Rows from block 7, named by matrix and row number. Rows with one number belong to one neuron. Each number is 128 + 32 x the weight over the matrix's rms, rounded and kept within 0 to 255. All counts start at 0. Numbers have three digits each.
# gate: MLP gate (model.blocks.7.mlp.gate.weight, 512x256), inputs 0-127
# fc1: MLP up (model.blocks.7.mlp.fc1.weight, 512x256), inputs 0-127
# fc2: MLP down (model.blocks.7.mlp.fc2.weight, 256x512, transposed), outputs 0-127
gate.133:132143093119133093171074116172071084118067101143153148117153113179156118166194143111117130107164122095153212176110138174134144137169118139138137185107168163119144108159034113152201124091107105106071143097216151150138146150145111134082123165138170113108125124127137110165127133105067113127106132124139094132074120108152153136116096064136112104107112160100197103102181103121101150076176
gate.134:153168105150180143065122143154109128143195150108155113153133125167146140091096112164122102089125099054134138169150155098188109187134126131116126105144132136153146159143128050160121118115101173152153117131154173176155127124114116107133146110077087124145146125134105092106143215100097118144150100103106151104122118102131104132137129105116107157141154097152106151219145152113121129152141
gate.135:106125100089113112136146097128183174087146137154143137168130180143139135112105095169172165138126082131107138156160121128149121136147113107128135133164096143149130123113071072187098152170171092114149136157132123122141093128136139119132169143095065131038139127083133103133112078127086122133123161133126115112120165190155087074052145110134109133101162129070127107107102136111106088121082
gate.136:196098131113133086133145109088164125136103112146116186133155223187152138152132106175173105134095090166139078101077108079187109195161131075122128171144138110196159163125143122128122100148138160098159154148135101164057101092147114097136095099128178136114111129144126107115134152139151186141162110098170107175144120121086159103140095151106110140126090143139076115091131074144068032098158
gate.137:128134122126065114073059161114138175115176113148121131144120148127082161113153164093141169144126079148081162121108144157179143092121173154122107112165100116103107125137169144139161155186135144126181066104111090217152168146170097143175135159140129111136192076141147179152182132127132137118164102121129131184092151087084109084155193109139086096106170156129107134155172196083122195118101
gate.138:110156113136131163100099153123134140125133120119130154177115091168171172126152167124173095166127123106152125100132164119069082114071126208137194153114105105151150182094145060112094173155086143134082069159121141133124135115161031128150080170212123127151091131089160082113125114098139080138142145086133170070079180174164128091100128126117058159074116137102105189085085120098106071119113
gate.139:181105123138145102160103111104086104161081062151108121113168091151099100163145153141165131132125145097140179182112084132177117160118134154101082074094097125127132121057101093110236179136141151142063113137166115094103088194104119105132184124104088113139170139083123081114094121164130144118113080081116092131119168097116179121128164135104147139125093157154084089123121107086070120110153
gate.140:140117170108153132122160125090167115150113109121101098154074142133135145134064130121140177129161139153112124123127175108150055169152137149155127096153072147158123117101131116112128124056149191093115144202077126190104058142108107107102136142134084106144110127098138138130135143111116155130148175140102131123167106101131153130106162132112159192088189181147148117147206099058147112175162
gate.141:138137178147103126175164139156081147134124140133151080133126108100113152158139150171125097211105082114113144158092106167110099108076107096119117118136203167108135108189131186163149132141100164148157109144104103137130077131116124151116105131138133138079139155141108156174149089129120118133113126133160126163117139120180137133146113164135194105148124074094140135160080079167069156117146
gate.142:057144195145115100130191172132117079126169179136105157126104140119113075108098168138160146138123187102115178108123173161149086095139116118109120130105108107113112119194135107248080077152104107120075176137110113130169102094124094130135123086087114179125092125073175092179160165129154107127115151103124071166118123173168092101134138136134137095120127098175153136131142134070186122105077
gate.143:151134087120123135149104078129157158094151153053164133153120152108113089128175165155140076132157150149146157134107069124145066154142089141167133106126121120134131115134131076094109175106097139149148093091113141175074126159155127159093131145164151169132104187118146184117113066130162061109146119076128196154109112180081107220122124088158083147156159134121082120136074120138113126125181
gate.144:116142122115097089135137075144134147116144167097087169145142136181167138093175087191129162108108156133148144153078070125133141137184091115137137184132083128160093146165135131097117140119104183142145082095080081111165104152137097128163144097131166116085092127169114127097145101087135181166063138153134118174141119128154115146104115134102146070138142194143096103142138124085094132114148
gate.145:118176179166124151112130106118101134159079108159042170206105084130137198115140088118163123198160150125154126123185141140143149139140082138125198096071113131201090136143123120106110092093170126150138089100131054163150111133162144065134171129190079166125074152183136163089107218104135106117058139154122143190167130074161145115201123159078107185110166159174131168125190111165119127121111
gate.146:165156171163146153102128179133135162133119105040164178157065130134103126067156122169145182142132125126132175086141082188106125119099095145132141136174101097179136120150149105143148146109144108122132169128159116133209148143152129069109139085136087176157115141123108122112129078164137103160138158149085142093105114107138132104161094166099134111083154182135102102139129142168131133097155
gate.147:164137068132157126133118145106122144128160130116159116149088128070076122114129125187125154049121069161114109091106162125183065189119111122100138091082090181146073080162104143137121117157165088093124079129180169168054108129099112109119134133172107114134131140159137087127099184137120032132154148115111122155144126184124094202084122142152130076114147127106145133160121076113123169110128
gate.148:193184183162115161155108191080161075078146140126037134106134148165116112133127169116094145107049148122098181125110131149150147098176134170090081169193148142111150090141172132140130147156170172129193152088126160140137173153110134139061167153122145132169137171107161141129094135086118148091060129171175148143150104071110092145110119121119085113071100105125114049120159096187134114137152
gate.149:074151180150185159137055118083073183092120129109130067050132128129152142195158150193135113144148123125117154146109123124166118119101107089092146111121102159163125122142150106128133099108107106129127158084155084135185127100108154208159103149058159108055146120118154108138128116110126144195139159088127132132128153122120086147119148129072143155183107125192098141111096110158139114117169
fc1.133:118140075162122142081182145068117144170130102164124104107157087056141085130140147181132068111121127158119137134142148113159107103094162088097131169148156151063091144077146107137127042137122120104097136117124145148145118163092121109149146103069202200093100105135135141076159111135173138186144177146145198136168097111111079140140108153155097154221129151116107144144115127151096152059097
fc1.134:135152099104097133081156143087099152177097042101117114115171154162138144136121098102129144130121100174143151126087143093155122130122099130102053176150102188115118124127131148143126107127165157124129141076156146167127146149085157122115188059106122110121084089154115146098158170084145190125114114119151127155171196122130170148106121124143104149115148084099105055093150112154129176104176
fc1.135:149130118144138146156058094140122178115095187128087141165120132160146184105093115148148159132161104204120133156174138143137155103136072115165073097136156088192081143193112099154120140164163091165129136103142139108123210081128145136140183158092122143134172132111084097083093177166155153128083140133157131085138106132145140150111088142108089109099125091060143089159163129131082118081134
fc1.136:116092119098113161119114101149130086148088085128130053057117097146138097137095130115127148130107080167141089124119134129164087062134114113150153152063101108076161149101155087136131148179141140133179138120152089174135152069097137155106135162103070100181126153111146108162131096134169100105074129139139102181145149148110138142118112131092146119105162128112077127102065147155126045161105
fc1.137:190066146117062153125170143143109139136122117112141169201115156094132179132141120122153120103107116116139162179063112096165184120118114112129091045062138188153115167101105049141049123079124155081120105145119136107158071127106098124107146131153174153115110139141090079083123076136119134124097149125114089127076105146074088176155111115147145112164131061147107109125118119071128141122177
fc1.138:180147097162114118073129107101149085188127136181117140181111122123160134117097127174125149105122156100125110143073170043176094128142051194119115096168155148107146152148069075131125143089145132132075051130101138157126118161104130115210102131071100116181131159086127153115186156109105165169183137134178152152134206115158147129158090086127099188144139130081152141125153107111166148092161
fc1.139:121162140134132119100171184165107132157117145151150106180192101031083103103108137165177151165110110120190133108134140104105080116103124098155097148106066154132144128094139119177139071163169174138152156141072094172169119056074151154172127160112130156135163097125114150131141177109132101177140122120132167102157081150092105084119161125178144128157171119124136126159095077173125164123159
fc1.140:118105068113175119158102118159142132135142117171106124086147146162133150196144188109103103152189092104165155172092107078124090122139132102184097158161117178108130127102123145108202158147138144124111064095169135172109125157094177103156109140108155211150191091092122142077131125114152113104127116140142130111124057184146069138145140103094138106128139139105118133087089125198142175076085
fc1.141:109092097135049148192186122076091081109118171109060102154111168088119123075079156175080167135089138141110144106128125132144160152141116099101097081160120134120135145136178092100097191131125117144085102112098116073173122135128113130074142142172152194134133174182102132107132163189125145125119173158108109125121098167135140146112138142147146111099115123122071136119138133115119115157157
fc1.142:132111141154159147104133142104162178130151098141157139141128093142089128113148101149189113136105179153110133138115099090115106133125143142128095125170163133165126191107117170110102153081124155087113118099139082172155106109097130089131157109169080080095146135095123111121088150091090122150143149125124120147108061157129136152147081098119170123124129172076075153108188102130126157146097
fc1.143:134175121133125168162170182139141065093087191083177162138102103179155067179157110137129129126094130115179077142117108181088075146092162142114191141125137149132126151100177101064120226148086140099129049095132122109124123173189123138142138156142122086124122101144053077145137087186157116116152150154075118125121164192055095176137111056165164095146115085137116122107100122119165149169148
fc1.144:135131183124106188126169140073128146149156094162159144126146168154070184177132099115124120144129129120111122086136141126122141206103117158124122151098168163112142085105184161087124118118158127215131087067165100127109094064156146100174146111162099111106143144111096110139109152135145110135121119087100129121083091151122128120122119106154145146103126124109114164131120108190161095097112
fc1.145:161179093140101127117202122144048112152112133116133132152081070123123178141098055138169149164164123137149089114124159150130137188103107108074155145119129170163082128171153156100147103075093165213116125100146088154117171110144072097180151154181094199187075146161086156096131200111156103162098117143152139120173132195089081159172093091128164107123082086075160097116140103094221071093208
fc1.146:131135124138101082082120123125115090127158151109101133168069121133172168104152094150159122125156153175106161156134154087159139112163070183140152114081087067167149129113093142142066201094102169074132109136149134153106145115126104148083162066150138117124112157159117139066137091110078086160086151173123201150117125089122152161132163136114124142077158114105137138155125115101156108146193
fc1.147:127141112161139107170173122117130116126107126154129134154112090106121148162188154123128118152142117139097145151130105143125140121148143157149081088185148103153091108079137127107146125141129126126097112079157152171113101138180121145086165088105113123135053098126146161131179121146143121163149179171116098088115046073123094081148166138123173081119088184147116168086138127111185102073142
fc1.148:135091149127141075163125173116117107106151109160046180108114085121154099167137132133128121119147191186090151127119121114114176063103149193171088126132077121123109201068149181140121161121153196182131108105185145143167220151108116128130174128197128133146106116115098141173121081136100147105051074213140131133103108108141090109165141179113125095121079177122084065074180092106178146195146
fc1.149:120158096156101133118161123126166102082106100118153144142108147172158161119124134130155123110109104148114197110108141080109193116092139146136171182129157112090059138077144197181158176178115112123171108101106157103078117172154143114160128127108138132116114167085159104166155108079130149106117096124089109075154108089084175115138162142139124168204089122135079111155099138134168127149106
fc2.133:114093170071126118169058126174097110094133133034093173142151136113163119108139057112092129140153145118142165119144168121129200148145112106117102112137094163191137050190113135143115152122160180155146208110161122115110104077118163151124070149123118146193104175146159135143136115092103148050119097116119163144082136086192151101107121075167142089041136145174158110119112143154130087109172
fc2.134:181174145124116150106114077118132136148136107137036091140150149185111128129088107112143174144123113142148114145153140111125085113138139140048160087100119076090128104172175174144103076138182140128111127211122119091132160128083093109093167167135147204096162108179131096133090159117123146139108123125078137140089107116194123150131100114110115093138064108160106158168137108170176149197107
fc2.135:146154118108100131047115166101148080119158119066152095080152128106118144210096062079102120117114174091044074144109160169121157094106134092122178187102083157094126192126151166130145099146114165128136163124140122183102126176082109100162099170110101194127094120110141110084130142082137169118134128140158104171147153141105140148157154148134115141167116080119125170134127135146118160136143
fc2.136:134092130183084040129119132114170152125086144067142172166094166069127125055155121083076159128094146107090145067134147139088117166144135108063143121144124093146145075148122150068146098121125129126119127130102158066114110130114133134141177167185164096068119151099136160127121129156168154098152121116164133127089075093133112169126168080107131148137105171158166153130121115100133170125174
fc2.137:071083135102150200162143131133149100129121102116118075148094103092147101113100113128113064011157161112101124105160119150059144120131154194061076152208194092105103092137094170084107160110112103090106110142168139102109173101092197111094086092063111111145138085119142129129164151105171124067159162117119161115157146142109142061103116150103111151104140147090161119129128044117074065106131
fc2.138:130095129176157110169118153142127130130157172138109090131157145081049132116197159113162094128136115131139147122093100143114146101093173118181123119138145122186148149126126100119099123171114134134202139135122121065148148103153064139099139133136125125120141111116154050151122124125106077106120144077112109102144129145125125150196129135133122157089117190103134108076160156099108186096146
fc2.139:104150107124110132158159130188139155150122140128109067160125062146183090113110065112146136152149131141130102105168132108137122140118132109110181136125197181109127130153150102090093126116199148172177156076161118120101132151181110169158136138168179168139169137166173134154146132086113135090090092142131114180119161089180164105152065129142158110029054119161169114147142159202153041084138
fc2.140:122164163083156162168149097120130154179122151102113170132098120060122117097078123131105173130117163145099150108168126169166115119137109094137153170082116108120106090152137151096139108103162082183107154161087105147107143112122146152121102102109108066114122105127098132137096075124086145127178066098145137161148215127140143153128112211136101140162163111111128115157134084100105084163157
fc2.141:183065124183164117079177101136222160170135104135118105084109106168073115143182138134165118116130126154091084124139057127112124120090132147160098102138130134132131101177110117098090137110069097157136114144100115158133144091107154129152130139109109106128205121076119121164123128135105124149071123083140143147174160099174123118165149111125116078163177188081155167188138081129101158138134
fc2.142:087086115053130139144142114161067136097114157151096117143105122110118078152091162147125118070179069187191112177137177131123165089100101130108192178100137133132086148137093113114098107121096134153147130087139134153179147138104137127144115136098133142147136120121170152094128143075159114117144136141117108145134188126093130177052200116150130119125145155184175144119153097137132064082095
fc2.143:160107040105079115119144157108128117102083143091189140113099157137078139186123127116141144125142132089087129152110112119114104077097140133116143148152159145174170144144141140108100180154090119132175193102128085098093093147149090091057145117149145121098104096153155098156083075127107141126149136143135146122087153134113067128119112119166091073143121130141114125119092138114063147090150
fc2.144:124116079086139071143164142158125072142089170110162117177078105123090171119134143122167105127152186112148172134107134089114145069136083141120131147151111112098109170115158135107010156109153107147165131065122114120105112128130133183152179208140109095130136109119157088135187150156088099161177114196083094117104171111138110091187052164127114098163150119129151068170129165079063130152116
fc2.145:175078137069044139153153123097115112142163096149164129115172148175100143132156194125112131112090143010141092146086142141109139048113131135155138170134074100118076075035154072104092192127138134152154106119102094094106154098126136155105091125123165100114136146135145117091134088086154172170105141130175139118117108164122140104120136127090094143142140124087070148064159134092177068150124
fc2.146:137118072161096120086108107146106130118108135165109079100160128112225074147119115175088102068144132122082106172132131148099148138114147119148139136154153145108173198092158111139154127150104117111115127150062100183149101119148143112135114178079139155148147124145175113119135154081224180088147156094121103144115124151133101137125146110164211148139085152111147077127173216109114127056108
fc2.147:179149103119104183154127121125124175127115098141114115097126148110115137128173115114140103071119138133155157133097206095099112104166160076122168045113177140123171092161145087139112163129156142092127101156082078137109142116154120142189149101159151153166112174168081136120098126118135097092143159160181129129127174090114061153136122113111106184166120141130131190140122084152113095117136
fc2.148:094053085108093162082143102146157172185130156103123130122110183150163137157157126135055106149140065194150113099208144130077136162093132081118117111094139110167101139182073129106094127113083090103107080162152121157071088087186121112151092125100062119162115110148112088105137082176185155135219198156078096120160148114174183164139163114218153123128172099093190134136114142123075169088159
fc2.149:112210194165167136175081117083117128099129187166161101108126054107111137185162140131096153170127155155088161132135117202034155085127085088158162218090144136090155158127113101165127159171101118132086122186178103094149134156112122105138145162088077108061119157071106166157137156092124114139173154169126133093081168129142068112161137079062136093082121147088149093122164091085069163116169